Weights of a small encoder-decoder audio transcriber.
Model: 18.9M parameters, encoder arch transformer, encoder num experts 8, encoder layers 16, encoder width 256, decoder width 256, decoder layers 7, decoder norm rmsnorm, decoder activation relu.
Training: cautious_adamw at rate 0.0018, 5600 steps, batches of 128.
Data: trained on telephone keypad tones over noise or synthetic speech, 39062 training examples, 18.4 epochs.
Rows from block 3 of the audio encoder of a small encoder-decoder audio transcriber, named by matrix and row number. Rows with one number within an expert belong to one neuron, the router's apart. Each number is 128 + 32 x the weight over its row's rms, rounded and kept within 0 to 255. All counts start at 0. Numbers have three digits each. After the name is the row's rms in percent of the matrix's.
Before each expert's rows are labels from the 100 clips, of 14976, where the router gives the expert most weight on average: "strongest on" is what is common among them. Only what is clearly more common there than usual is listed. The data: telephone keypad tones over noise or synthetic speech. In brackets: how many of the 100, against the usual share in percent.
# router: router (encoder.blocks.3.mlp.router.weight, 8x256), inputs 0-63
# gate: expert gate (encoder.blocks.3.mlp.gate, 8x64x256), inputs 0-63
# up: expert up (encoder.blocks.3.mlp.up, 8x64x256), inputs 0-63
# down: expert down (encoder.blocks.3.mlp.down, 8x256x64, transposed), outputs 0-63

# expert 7
strongest on: key "7" (97 vs 26.9); key "*" (60 vs 26.9); first key: 7 (43 vs 5.9); last key: 7 (41 vs 6.4)
router.7 083:131108155173075138124115062081102179170092104067121086119143096110116109126167145123117085077132158111149140133168089111176122099136114124117086210077112143100188124178141094113139123152138094
gate.0 048:141098124081145130129075137129124144145092132104148129138125107106099076125048143088153099165128208163082124141178108103086140167135113175084124127143106108129123107157092127166064148178151163
up.0 051:111127111161154149070135146090094185140060149125142079034110115134088106126103101102037152119127095119097125125131167149163172063149128111133090109123103106144088130117156097138151102082156140
down.0 067:124244169145117111109108130146128099168150146131121156094096099203133154104152095131122129151087110158176124111120184144104146153062134130139112110124091119134120138146142181099108090162131167
gate.1 060:141130089143080059042110163126152084134119145190120133113117143167180178154124142142129103151115103113190140107087132107129160138092131129169142120129077090143083160115113114166162126113134153
up.1 068:142115124108171120132120058083121143116052128119140116115148051100059096178139167100151180129168164121051113128172141115150169152180159128140153115141104127130092144116141154151129113164140117
down.1 074:135173196128151121103046114169161158143095093109168090154113143184171120103180087159099120127131074119138116132117145166093151143119096153144139120056128080111116190082119084130178134141137180
gate.2 054:162157113140109150169170147174170130074147134136118111120108122088139173172151074137160155149072101117147084091097134075067089147138142133110135156156183176095055108051092122066129142107098081
up.2 050:135153149158115111162114106129127187128096133048139080146172092074098074066083093125129120106129175091092123145119131084135151144121074163117119124165155096096143090168157146117175135177132184
down.2 071:146098161112156172140167170156132104103163117097157124148086096102165089106123099149126163056085130114158188078140153180211144183195108079150134149114145197165143137064124106112119157082142120
gate.3 063:130148090076108095106124163146158102064112200106113146122096112081162145124124119142126108187091112151122095133126157160180120195124138089056128124124111178160124184100118142125080110093130114
up.3 063:142155122125163124079153114136093075177093139157140120138116158172111202099151173172066147130101107179061171102135172146124130138139113089177158110146110123089075191092101120213163100119130091
down.3 075:143171138090120102138109179085156155127167067194108163151124141157146120159126098122178154139100094067145120120131128062066122102111147177175105155171106137135119103147136133096143165126119118
gate.4 082:175127148145163203116116095123138122176116143122137102134087148159083125045124136147062136150118155131117172105173122168125181134119186137117102142096122042108151116141164038169141127134121176
up.4 083:182090161105152158083127166116146120155120152164138126146080167153051061070092110148126124179132161125091178105122123192131168147149170079126148144074077074115118132142158079208099123167191147
down.4 105:128121140114158088184152119152133155122124096132071119123153142166179118130130092100123117104146118102143097182105144124100104147127098101212137122159171139053099147154081177147149123126109149
gate.5 058:151113130104172132109136117134144136121121178140136150146131115125097108114151121098140184147113141189125124110111137144064099115144115137155107067115157108166085164138101181113117156098155156
up.5 081:117122048159122117141156151120069075109143111156105109134109189110139172169131179153140164077150105134188121100134138173137122153136167126170177102123182152116120110090110090103147129110073089
down.5 088:088120119125119104114109143073126114089151078145077147137127138140166170148089133108117101153151145081162047203125147111133135164102123131175116162147134118104088075171097132131115131153088146
gate.6 159:184076164144124168136121115104127151158104108110105133146066148142060083083111109127118133179137161107159202104133099215140190130123139086117103173082098086107158129168111086130145110155163138
up.6 164:079167102113130092140136139161129110097141136136148137116201118126194168184148154121162142078145095146112073158119168058115066129148128165129162092178174182137107138088127185139106149101085112
down.6 147:131120096114102196109104130128121120089123203116148115101124110111082134082108138174111178103092123195100197056170105178172162157144123158085171132099130143195136094083174131159081162141102097

# expert 0
strongest on: key "5" (100 vs 27.1); first key: 5 (56 vs 6.3); last key: 5 (50 vs 6.3)
router.0 073:144147123146168125101135093150128082125125157199128076123145142173148162069132102110085168143084067129173165117132156193168138156125169159058139092167130104100048100090178076095142169128104168
gate.0 056:116104174095121103140156161137127106081100115126151157139086084095100135136128152082190110125118174128058143185173063154121103197118089109123157139105148147157152184110097156106042118139106136
up.0 054:187168099146127152122156122080102127137106145160087100118127210180123217170148151180160144149147169126148099145138089067143139150086155144127124122071169107093174156152100112128150128137101144
down.0 070:127146154120085136056166145087142177150079055132123124123116107155151107125175140100133080161135133147176139109159125044157174165083093156139152143178155117151087122142167143063134179178113086
gate.1 057:116118160149145135073145154090141131137197147072167130143110174117131118168089145128147182155124139143087135162138139197152170209148089143122181163101086192146139160138117139136080133134144224
up.1 067:072145124136073115185168164101129140119126090113132177136120110085144057137191147125213116059106200089136103168129099110112103102126123082189108168101132089100136158173098147127108079148124081
down.1 081:136122126157150160067095175115137136155106109126086155102157127112144127148153156109114103123173102039174155124165111169119153103142076104169102130130101145125082122118103148164159085165158095
gate.2 061:158127168166116060145075086178099114176107149188104095133084145092170156172136163133106106104090112147143107113119122130114149125056158119151154129137129159078155149128129151089131106088158139
up.2 057:098158114161140120077136170164129124132137176151150086141094187131182150135177118136119146095061098144149081110113165194117139119144143136112193098119120216071137100131128104086165128044100205
down.2 078:129147159138080155119121161098100078122148132199120097144151159117096112124102083113086089141095112056128081155099109155164159128115128177083108106164116123124095140103123119158089160124077163
gate.3 059:158126118098117159134121174115129118149140101104140151115123159127135117105197149098145163190115140122099125153120085083138139113103093078149176096073145147145081107074112128151127135134133150
up.3 057:031145137096065111141107138115185150144187105126103146110167150094149103164147141131131115051148106080108113120116087168134147102105139060123146155080046130126219109130103154133149128138131064
down.3 077:125204098125109148162126137134109100172087132071058126125155123172155083157096135128137101152138151103084101163176145148137131130086138117150059166104167077104097109093120116101104140117161109
gate.4 059:101079165124098163174119147145177124089147132119118134164161132079101086102117114148109137123145171145089155128093107133102124089141088064189127144057171129127123135131099157097150131142168133
up.4 067:139083136122120123100104145071134133146069095159119145161152123143099151154090081116110086118113125163107184150103143146129144155113136157151134156160147130096052174071089132115120094128169112
down.4 083:070128034145098046138131135130162110135130157083157117165156086060110200183094120166121121140067106141162110139110097129164126110124128177123193083106093156186178150075128066132099134134047175
gate.5 060:153118059079146117108082121153142127116119142055151070137061131150117082151105131165165101145137167165113095082138147168138089163098084104195167149170111158128130089082118129162063112113137170
up.5 064:096077152081049174134096105150152178178168106172138111124117156141126104158118112138173122097131076081138114123140080151134144059120138074104095146127166129121144129085128159129131089136121086
down.5 073:100121156192159158127101104116127111134134157148093137112158143138157070141129069164159062059143185154082124097182131099139062147102106140144060146110188099075105089101100136118163106157109075
gate.6 052:175074138104161125147123149190155122144104159063088137146184101112121163129088155139162109096040166133104172175056128170176167192093098082078141203116110141135086095143115132195107153172154146
up.6 051:143167135105131144137162112103083087102138194099083146105177125066171159149118139128162145140126206142172176086084090120160150127135092160071116130158107126130120062184161131136062112164154160
down.6 073:172099121162108093150132149123108056114099112169096114213142149082145113111145134120173157110126094081173149157195161097078114097132121098136158154131085101120126109173170160052140087117144082

# expert 5
strongest on: key "0" (89 vs 27.4); key "8" (87 vs 27.3); reverberation (60 vs 25.4); first key: 0 (33 vs 6.4)
router.5 106:144137153183190143079147073116120171167095129173132059095135141163098085086153158133059148084097128140083127096109123118138093114135098111137112137166154144114131103050119123205180117139147134
gate.0 170:099114148103111130146148136119115137130142107099108134122140122102152137136134075126175128108159127096180167155155118133176131130153137152113152168082118161125157163190122113073109128119108150
up.0 208:109136064065105094143114185150174089058125143081143172164094133141117160162107156144170136169150129175140126125132136151101141164123158113118148092102091107183076123092157143129068161083102110
down.0 171:136154122136089112159126171173110119080177115185106117091144137167142126094098174120115114128109093166122094102097197106088108139127133082138169069176194155099110119078090127164142070113093081
gate.1 072:111120150061111157195064156105158138105181133096155165204140085067158096132128115164198106169147175111133135148123091164151102154176106132090091154113144147128147091172117172045100102119117135
up.1 069:138143114169115099176170112152092134140087096121140097113142133090134177135079105085076185145114101101143116179097139128097114164053146142103180126169128132170094105109115137156129176110116094
down.1 073:134110132144106146126177096204085154148132154184145081115142147167148115116128132090056130142103119092112117132131133098089076156177163143151142168185183136142120080114100109149189108130117141
gate.2 069:179119147104117145143151166172153129115139143133098103183131095099149116082121121149077148169112154134036168102124163099174078191133076137017143090139132150159131173144179154143163135133125142
up.2 069:110171067151100122134125092118122093131124144154143170111138157138124188159125126082102136117096134125179065147141139125100165100079210125165088063161136052111100077101149153125095164118118116
down.2 084:142114161113150150136169118113155103147088145104160107149138109166108097139095102148125144127126146119134171172194102132115085110136094149105110150103060133144146156157153135085104152125112130
gate.3 092:139110157080125140133087128117181133119106141112162141176057116101126092123147069148211096147127163143149148114162115147174128144161148173121113151057099134144108140149159149051092152111126147
up.3 082:173107154147103189101094114101129161154087118156172119138115137125115121104136129134101120176106160166115119075148128144111122135146091113154097066104201083106085102097096137129152070154184172
down.3 093:127156154130149159097103109112159129120074129110154129178137148126114154172174105175157096151149142121130143144171120126181099154168114195118102158085049078102102167141181125133091187128145204
gate.4 080:158064123106103130154119145093148135092088133082131154165021106087142148135070108130154105175141175137170164132129129146127141145107132120153156096109112092177151148146138106105094129127128152
up.4 062:164077198130119198104123126138110151113092090129143077149051111129101037091160098153111136165124152182065151052096125096082104144130096145135111105096138118212165096098090113168142106122173128
down.4 080:096124155119173172089157086166127089147133133157177065119082133156167096105178137173124130119125066151098195098121127160160090133207078127128141079105113150121087186095151087113101138094154138
gate.5 068:100112122079163122126096154147179105075132191067130126108095117143132130163115114137147109101157114153141136133168156159126163138133135139109173156061055117198108122102165132114053159087138182
up.5 044:104136082139144094099151068173122126135164160126106118130104151147099134100164151140111197109117085143143133143131202172129121156106154162058177117181144122117071138095180097146120165100115151
down.5 066:144137087112182122129112152173149085059231106143089101130114063120096151127106130118121161164130172144119105096153156088114153147096144050121151093172159119191071118074136130171105148209088163
gate.6 045:073127081120096101118119139156145093100128167099135114124074175116156173151088123164118157170151106123133126125151179159125155135153160154144167113100118158178096063156154128104058215117077156
up.6 067:160136144093132111148110151104192083149139063157108196163162124145150169148137148089175120139155136082167122199186135155147143113146124139147091118095134075056109147166078132077112102160145181
down.6 069:128088143126115140167102160100103140116090047039126181157139144116099184190088090102145113168061175072112119147099075108101135113068109106114092137131168163068168103169118194123119110152114122

# expert 3
strongest on: key "2" (96 vs 26.5); last key: 2 (59 vs 6.1); reverberation (55 vs 25.4); first key: 2 (54 vs 6.4)
router.3 092:081092099157097077099097081136090108152141156147130155129049186118167160170093089128157183167152099115164090077102178114141071091094123081147129070174155088116078095095164126112159137086116119
gate.0 204:100130127143129159181115139112123126137140101053116083119117122097128118159213121152148028066107121141123109139170119087142142138133114143163166188115145170125237116155098099120094099129122121
up.0 208:169143156064166150110170181157168149068126130118165132120163118149079076066133143133107138124110128165088183170133108158158126167128136146073144160085062148155092149087160152176089161146153142
down.0 180:087092100178068114143130094144115191109145122143145125182094136133166178190119121096113112164134166058189095092066080096064084119081115129123064093159105161086096102176125143121166117104156120
gate.1 056:196165185154123170088162158141136087120117169165092143117222133142082096098118081096084133053122121161078137135067109148139192140054168151129162186112144190090143190129096100125152129143147111
up.1 051:076144146119107107117209064120124122144154066118144140161194135107135129138073194102091163122136117135136131185133106094149068149166166106112100088074141095144119065108145127101161123060030153
down.1 072:145169061046119129126149162149124073105163161155103130115120143124098186146099097148139102131146157125128121211143185160187115124130137113101106116176117095105126100130116097161111159124125060
gate.2 048:125076116136172147120137181125089100117143078109160106092086175201138103142154122195151090135136096143192108101140117126164146164137095090180202133113163075088173100142134077172105108144107180
up.2 056:210155162148187103152184165126143099119109065176142065098182121176131107086133169101086225133137147096121143137131116141128090149131111170123138131149153078044107152111141167151162163150141201
down.2 076:108088161130143103090074134149163143117130108174124196160113110154073094132100141140146093096103078136128136148147064133142141128060164121115093085098076134079127131146094161169155148197113143
gate.3 047:164128145091129104136216142170131148113179139130108140139142118089144104126164155139102074196092145130111158196122127134124136121119099142075131153132137084154119064184110119115129138159046117
up.3 045:110115151158148169140093121138092110151101091130142158094090135066146138146112143131101166074117127126155165070140149154107092097124139146132130183179113130105091120074165160176188147114176133
down.3 067:102097125187147166089116075124122093117127163140050134158044146128141087104138103183135083110171105136185213093122140165137113137108124069135086140127128055121175123086150160094125117133148124
gate.4 070:098142085133140134125177189148115165083229169206141154139148164131135114138132165105094081137109144114145129148115131107140112128185127087161119097157090137107149101178123139151102098101126127
up.4 068:121193076137154057111155180174125145072185141168132165133178192146132112080113170121103114078081130160141131160109112097097125153112109090084101112160123137136141108139143140159104098105139131
down.4 084:127115154076139124124121169133085099171105110108140143113122147109116098133143162101188141147149131095089173087164113147153189119102124128070095102146138088150140061138147139187156109177121155
gate.5 081:098185131147134119126124107123133087167142066142088125108126152144133162187139158135119145050121086128175132181173131163149128159123157162151192157090138107115166118158106104191133137138106086
up.5 079:203110128107156152099137137097115124107109166163176131118175086116132098056078145095073134156091147139090133127137117119124124127141153115083079101134138100094095119133164156134164148162104161
down.5 090:136126132134131094064143149105177150081087157161093113180168142170137107119148125140076114124215132104097134132148135103127104099095160129105125094090096079099131145116088132181143184074150181
gate.6 054:153098161112126121121185134155128151184140114119145104128178163166127160096112082095096152118096105130124123148105088165145107151127157166121107212141105124070104166103137144156138169168167123
up.6 058:058164112127136157159186184140107119112114093105130097120114114112093133124153128147126077099164150147126150141076106092102119137070111169148157180098139151152163163130081099176186079134132142
down.6 079:160122147097122092179101119136103129066114132127121158117101139150144187162124150175107218154137117057110108115112149087118096126086128096085078127109132109093140148167133194197126102155127107

# expert 1
strongest on: key "4" (84 vs 26.5); key "1" (79 vs 26.3); reverberation (75 vs 25.4); first key: 1 (33 vs 6.3)
router.1 106:117147133159116119174098128094138070180055089069123155055139120103135173171097157161119170115098133145154133159110133166138190133109168161164181125143121107143167132173119120104131129164101133
gate.0 100:069133075086127128119137102148137241139131150103147130161151102112107097134173120087110095105151169115075123158187101089104118129141098137092065178128067169130126124136126185158118122106136140
up.0 084:213086174141148124146154101108136033120127111162142099098125116132131126074082101132106191148090103107162151128105137181161151112128172103111163099142183087134117159117150081118148199138138158
down.0 089:206060191150123138132106075142150140103113137142150086134062159108123120092118098170124129165130130154144169103122136158145139145183137121118132124090150076146107068070181048100138169146183112
gate.1 078:123105096127157157054142121180122088053166161207128093195119168159152106115154123126134072150113083158157102092143153087143067187142097082118113121100147103087070108051140101153105130060145154
up.1 062:191120218101092166146112140160128194087173086092123135162124121094104063069162104128151084143121176180087141132129122098118113142149079130079118157112138157143141109099115192137163098137165073
down.1 079:130144096140153180176151199100098177137142074091067161092157102139085120170137143121171133152164176171074123173101103142091099105125110130194169128137142124148167130166084155115148102186121054
gate.2 057:141058127102119162055132119166107165105168150185167091180068145170126072094132081138111116157136106173098152105142106106124084160146099099138133107085132145211062145074131115161143157069161150
up.2 036:111120076145162096090121187108164125109110179179099134143183188136125147135081161164136138136128067111157102114130070136144181125150167130146123122143127092103121141135156115132120154137124186
down.2 053:171194138106207087117069115162141162089084119152136136160111140173148128074127121155134093098158163111202108115139135153079120128150112142133148097159152135134196112066157134056162123088120159
gate.3 047:109146165088140119120148140179155116073169113112166132127091182162111071103149099148087119121138043163086140157133110168128078126102131088134192157061090141179116157083158131148095170083146140
up.3 073:189096112118136137118136131141155137119153110147135152142163165141098107070124129096169066159129139109108108139157101151164106123124106070131100119101163118066111144111121117159110090157151118
down.3 078:166121158085104170163109196151119141073148103166110150122131143097182113120099147131131161129104164142108152086078128121054095106100038116162098100138148151128081155117089156147177103131131109
gate.4 102:167138198148134182135083088122119237158105101107154155152141138120093089126151081099119115150093181123113134138120088091132110109152139156122068141099149109137150117145088181120177096151210145
up.4 096:154117157145138185136097073105145210155114092123157152135142150111148078113177090090119061129088135121105089141150075058137086116176101121135075129079156106129129122141103145100176097140196147
down.4 107:096150158134082173176164077100135109213172101091141207124165124108145143147143109091164135105090136091110106222124148073212108128098154132151128143146139147061180149228044117092137107129114133
gate.5 157:156152196156126174135096092096125199170107084106135145115158112093110079122171099102110083114087176103099139169143073094136138113135133172123056168108129109111173132164098144095183097166170137
up.5 159:156137169132152175115109098111131194152102085127146156129129140120075080112174143128127067097081152122089141143182079110165118121154128134126063171075150105111151097148104126129152103148173145
down.5 143:121136125161092133141172063083110151221143124098126175139144105100124141139185097103112105097058138094146112169161093089177124104107137145140087152100155155087217151190065092069160122125130113
gate.6 049:167092140081177146110085139152122159059157128200168091186115144141169074144090120091140124159128078165110129118088132099097084136163100085118151123128125146156083144064140125204124150099189131
up.6 069:173090136126149128101150153111146128134092104167113163155161152180090102133131157088171061157129151090117140123176120160180125101153124095154052119109123110021093153116118139160118101163163120
down.6 076:175110140130144121091106162157129162098137152193122150204100111124159101150092100117159114195160181135100116064115146145091116119109068146158093096167138131094085112106143160151147091098168174

# expert 6
strongest on: number of keys: 1 (59 vs 11); white noise (48 vs 17.4); pink noise (48 vs 17.5)
router.6 101:084151123150093155126155092161091108111156103134103108150144170155161139142221101136141124105134094134205125123138143120164065122160145104128171153084161189104115100064118115127103093093143073
gate.0 058:095101157088114124161139155166160091134173204173079075173179094154125158093138156105113161183125078189162138062130127084076117210123138093100105136166147116137077165107135138163154110133078153
up.0 055:061105125115125142147130088132121102134135135138111110149112132152120113051208128128127103132078136174197120153085138161157113116098094165127138172092040158170150119152144098134161151128118145
down.0 073:108103204139161120134153126166143145190134117117075119167128170162133135147140162149078157147102152112041141105176146118140133152164165099086112113086115214138084172168180124069136111117150144
gate.1 071:129141078069111142122135168151124089093172128127115150151207145126156137152133114193136113131140136125101094106132087152119154105167143092127148063147147080167092105120091128148084088088103141
up.1 074:125128120079072099154102156109168072121158100168132157143151159140150091139125104186174115127128129122145104117096129127122199080156218083100123015130148084153051143122129127139068100111122162
down.1 083:157102092092149155089152102143085089131109145133187123134117163101111139138161130076198113125143109110137170104141075194152128152125143177082072101122085147135149110185144111133048102135102058
gate.2 073:099120070139103126147119109207152112126132166102069161077145140122146124155085130136139085196098190183095143182125121181110140117103157131152098117136107110123150099155115145137072099075151109
up.2 079:103091114136096145137137134081061132154108088175147119149108148135112057114207143097141148081178108097181088119101083119136134094196148105153102134085174077155107097129075108120160158154134096
down.2 094:120158149164153110139116155187135099104126137144156122128095096109142099148188115176139162106180092160134107098114211151108117113151166134152126142170176122145114128178090093102122166104124164
gate.3 059:056122126111141203131075123150114119107166106121164120145119187120135101179129120133136116101150218124160127108117161116119121124157109168134118088142122085112062136108177201170077144151165136
up.3 060:127123137099111146089095099099100129101113102176177141111191145215090147123119129092123169128117118150111145094141082118129147078130121106148084078149192118126130115121117148231068118092135126
down.3 077:155145143080093156132092152154135096126135180130146081136151174129137147104112129100093164067144142121111108121150128090207101114085108154153106109142113125101158178143095145117124142093100137
gate.4 073:255143125035088153139099109142200185142144114122113119134186100138121093147105145107112119173083162118075140163147152131178205118117126122093116174101079084109118122125153185091149109216170149
up.4 072:121110096140151092138116173159149111090129135059104148081108082122165174179133135158158087119113078204132130107117153103124098124144106118184198136096167151125165157076080125112080100088173162
down.4 086:110145171152110081083143115212130162060142134073169132156225135095118106089066131210213171129108154142102114179165041112130165127127139128077110113136096100165159142132202112136090166171164200
gate.5 072:145162047112114126127122112109145127154067135098131148112158169121135103107134162107083172131131118095098133154131100159112114161114198191095111121189112058113117152181115155183128170127117178
up.5 077:098120109162170129081096104109160148159086139121130161085119096135108170242120164111146134128155089185105120124137147091087157101125120133199121117169133093159131159101098096205132134130102179
down.5 085:135127102189130184164166136165127155120121131142101119106175116135094069150078143133072122104192155125066164182156117212167115106100146121031093170111076130142093102144155155157117176181149122
gate.6 069:126171145033149113168111125186113126106181131118130117158158128145182111098150160126119109110140180159114146200114095131126090107143091131069186087119189109131134100156146142082092135143176150
up.6 072:189109176085136160120088073149130149209128177132122103107075114070117105131143103091089137128154199168084178156118169117153147111117182170114082138183101077123166136157131130142137099171211136
down.6 086:126110131152119230106124115140065165094123133144120123132124183137108128169069123083151097157116150119140118061149078169120133088128150156207118147157155065137100137103110089116117127191123047

# expert 4
strongest on: reverberation (80 vs 25.4); key "#" (70 vs 26.8); key "9" (70 vs 27); key "6" (66 vs 26.3)
router.4 118:149106129043128141171117226123128113061190125122138099216142073078159109131082139116178095169154153074124126131087112107096105108107112121159078131155142124141138100176139103080121127124099133
gate.0 061:127130133166164144066155029144140113176068157126159099041097157180125134116126138161107174113107082157100164098169112151196150152154144130132191131123108128142117158090167105180154194145148145
up.0 054:180154137159133110117119149100151111166150100146087116107144153167102143110087126095111119123146143095077115156181131150179203094154158144127146111148139099039112122183127108146185135187122166
down.0 069:165093154134120144142153095147161143128097155157116180070116122118113171097087082114134139136074110156160138123127120107171144106141068142127135106191174122116162149093151151119140178138139142
gate.1 108:076073102157120107127097138106081191145160119120137065132059120106180145193087118099150114147167152117158095056137226118075085140126093076172161131182099121108134090144112076110139128101086087
up.1 122:059104112176132121141093100145112134154136124088131109129023132107153167178099148113143108112157136137152080074121198121084122152115101094172153133151131151122144101132131098154117130100112096
down.1 117:150143157105132112136161172136131165076100079164117164171196116130111107115107155067086126142163182060108132170115137086098110120151132139118122157151101117093116162188093126130189112151128078
gate.2 077:122121121188123106071150045117137087182093134143126139064099176176105169120146136103075144054121055135126119163182165128138173134114178139112167112137087073176130161106148110166156154104146123
up.2 065:195135171133145115107125146098124142132156126143099107116154129158096123064135159118133146140169188108097153115160085204145215105169173097092131133112094085082131115168137130150125109233144146
down.2 081:187070156140072180161146108144121115149102158160140134107123150108117140140107093107128110143071148159115140117125141102140146157135073153080152115156132157081144122142160125145135135190171150
gate.3 055:148149125133209130120127144138168041146150133110117123096113176139080065075150174206121196096141098171058117127135103204156214141157118135126124088095122156157153103136164165179131155154107134
up.3 048:146125154106128187117182132192073109145135132172162053142150175131218096069138097100109126119133129094138134105083118128095164160133146114090107093135129181176125094143123083090175128097134124
down.3 067:138097122077134134154139156128150125171097142132151079112130086073110137119159144170147137181095113144075101131105114113125126109125111189140100173126126126157162129183126119122089110160122154
gate.4 055:095150125165172109081146081144135098170089159107151132070057190164088144114167129158101187097109053169119155082117098145140152160138165142092191138117124097169100150087181105161100189108113156
up.4 057:103138109082110167124128151147114154063127140143176135122127116117102068149075135159137128146119159138130126105092141132105062102141073102109075143130129129189089137097102157167102107080126114
down.4 071:137108121078168107119109163149120115100126106162176107147128167168070069080145186092161149133182175101111132092141168141073109154134094104157188174124097119154092059107119133156141139141072130
gate.5 112:145135122126174109049124081099161067165072144138133111076121143181077146106122136167121195128123059138117155096155121189184169143147163121103150149125152102122106121072160126152141160157117159
up.5 095:150096120074159093116117130079166054116123137138159116156134099104101118129127157160174138121106103115115123108131091136189138123149130120128097177119190145115102108102147110098113166139072169
down.5 100:097127132173135173058107119110125187172088109092175138065101123156057108131146110166139167110156091151066151109182094142188138105147159072076101059126108063138147132131201145156141132140145089
gate.6 066:141126152150138138082139098129115172185079139072169144059016139128110114131112115165111148141086113167064153130133137135163155164161123137113163125087097116205186144134168116154126134163179141
up.6 059:079201085147146074126185149146098135122110105092163105134098142142116137120145127144113140103117041135110100166109153109104129162181137130109154120130130153255112140089143127187125139056091112
down.6 083:162178140125188105109113178097135080123113097107117086177133109115142088161134149141109122128164199092133150095132125132052124124121127130156115127138088185111099107177095121142157133118074160

# expert 2
strongest on: reverberation (81 vs 25.4); key "C" (75 vs 26.4); key "D" (73 vs 26.3); key "B" (72 vs 26.6)
router.2 113:168130145097115152144156059150155142067114162092089198059161121148092176113127110082127111158124153148113150150169113122160124157133134115094145093083128131106075201069104184142056103161181120
gate.0 147:156133067089131097141164116132163063099102125109146142110149125114093154062102096105070167094093052098146136152112109121137164195111189117098167114134101093139071157098129130122103178107131147
up.0 140:088095163146142146088090143108086178156128150144137101151090143145161096219155144154200107144158186181116128083135147130107062085150066143190095155114141134129189089130131106139151093137128116
down.0 140:073089064064144146094176148124161155084138189150186118155090102106102124157160148147147102138104134180125144079160116096190121142162147148160133133104109121160109145088146128142086136088123134
gate.1 087:142139172102160183054111106164141122173100154117158061141052121138155044101157094157105162129133137141080185068146177172160075175160084130091120193113094160138164139137128088170188164126123147
up.1 090:123145109123095122137155149135142137061129133103125155152135118146091125119092128123144102140147148133135141147104097114082131111103139122113145057088103098171060165087153166142039110102140081
down.1 097:117123090138176138101165094143157102102081150100125178117141130154068107133143181106137131111143102116149143146079052138137109125155135093109107127038146142172092171120123162136086112132128146
gate.2 079:106149085119132094099111149128125112156102152128181061136092123123158114147126139189104159136153111127118140076166167134115099125136123128126144171152090095170135129142159093172156198083081149
up.2 051:124095112114125055151138119097195098096093159077116136132138108098156155143091142117165131163158096080095115149164143148122103096097146114163199125131131091129047176122107096135101141116109172
down.2 065:133129165062097103134154121177139095133168129191156133181110096099172089180101134141185112123136149103146156086149172107135175084143142190161124079116195084170108112158143135105146085146137149
gate.3 179:100149125126093141129157200159059116122166105172110077217141146128168101103210110154130132082169129161177125119112143138119112132161127116134159174114134158112114069082103106136131114099121110
up.3 193:105125105170170103090104120102134113167093136098166084097076147138103092155069160175103161136148105126101122112135141154086144134090144160129129131162096096177173104190182095153176167117094164
down.3 174:150105145217079103151115083127119185167110117101102182071166139119138177167096091079069150126125128139101116170085173088130123133101134153169147106173107110113166167154124169143186118166166090
gate.4 052:165103128215124135129109133124182148171124122094164156117111155131124158155083091139114142130111138161068132140086133148099171135077119140189173096115107134145186150133179133124113158144140145
up.4 054:122114137137171175158128116121205133174091160046133177093139124131107165167085117110142138148125141131079135176108138129110181165080103132169119155083087102103146211153149128131136144174164170
down.4 066:122117119123149100125120147103153150091146196112091134161148089180155109132110185092119098105102124193166123159144106104123139095166098153155107150097155120059088110105097141151151076097110169
gate.5 056:082148099126132078129131106147139173161104132078140171092139164076138135134151107129096153120130085155078092149090138117096156124108145135133150076159122125150147145126146159138142131088153133
up.5 056:043181069170063093149120179212099137125209115146143109149118172108146113163120113119123171161133123142093102135128187155095150091171149118135158149164106112123136082141143147150147128099106120
down.5 072:213165191142072103110096115139068132145092077095159154063183121110112166113064113090104108141149155108137153123140137124106109134077075136161116131138117130062157117149134169127163076147123132
gate.6 064:078160119135124143108114170122086120153178145161136076166061135123138067102159134151109151119149118132123148130134152131102165133152161163088105119155096094194148082162146093119146144092111163
up.6 063:106106139173141105144135115069108126188143110121114100126139119132136138114154168105126135104155106142138097114098146129084128056132164145166121162157142138082200106192093110128204133149106117
down.6 075:108128106107103096144096123172119129113142045181121126098204137171160113148092145056117147135153166106138118105119156083101137107066108169134147170219136093087174104183107124075177097157106115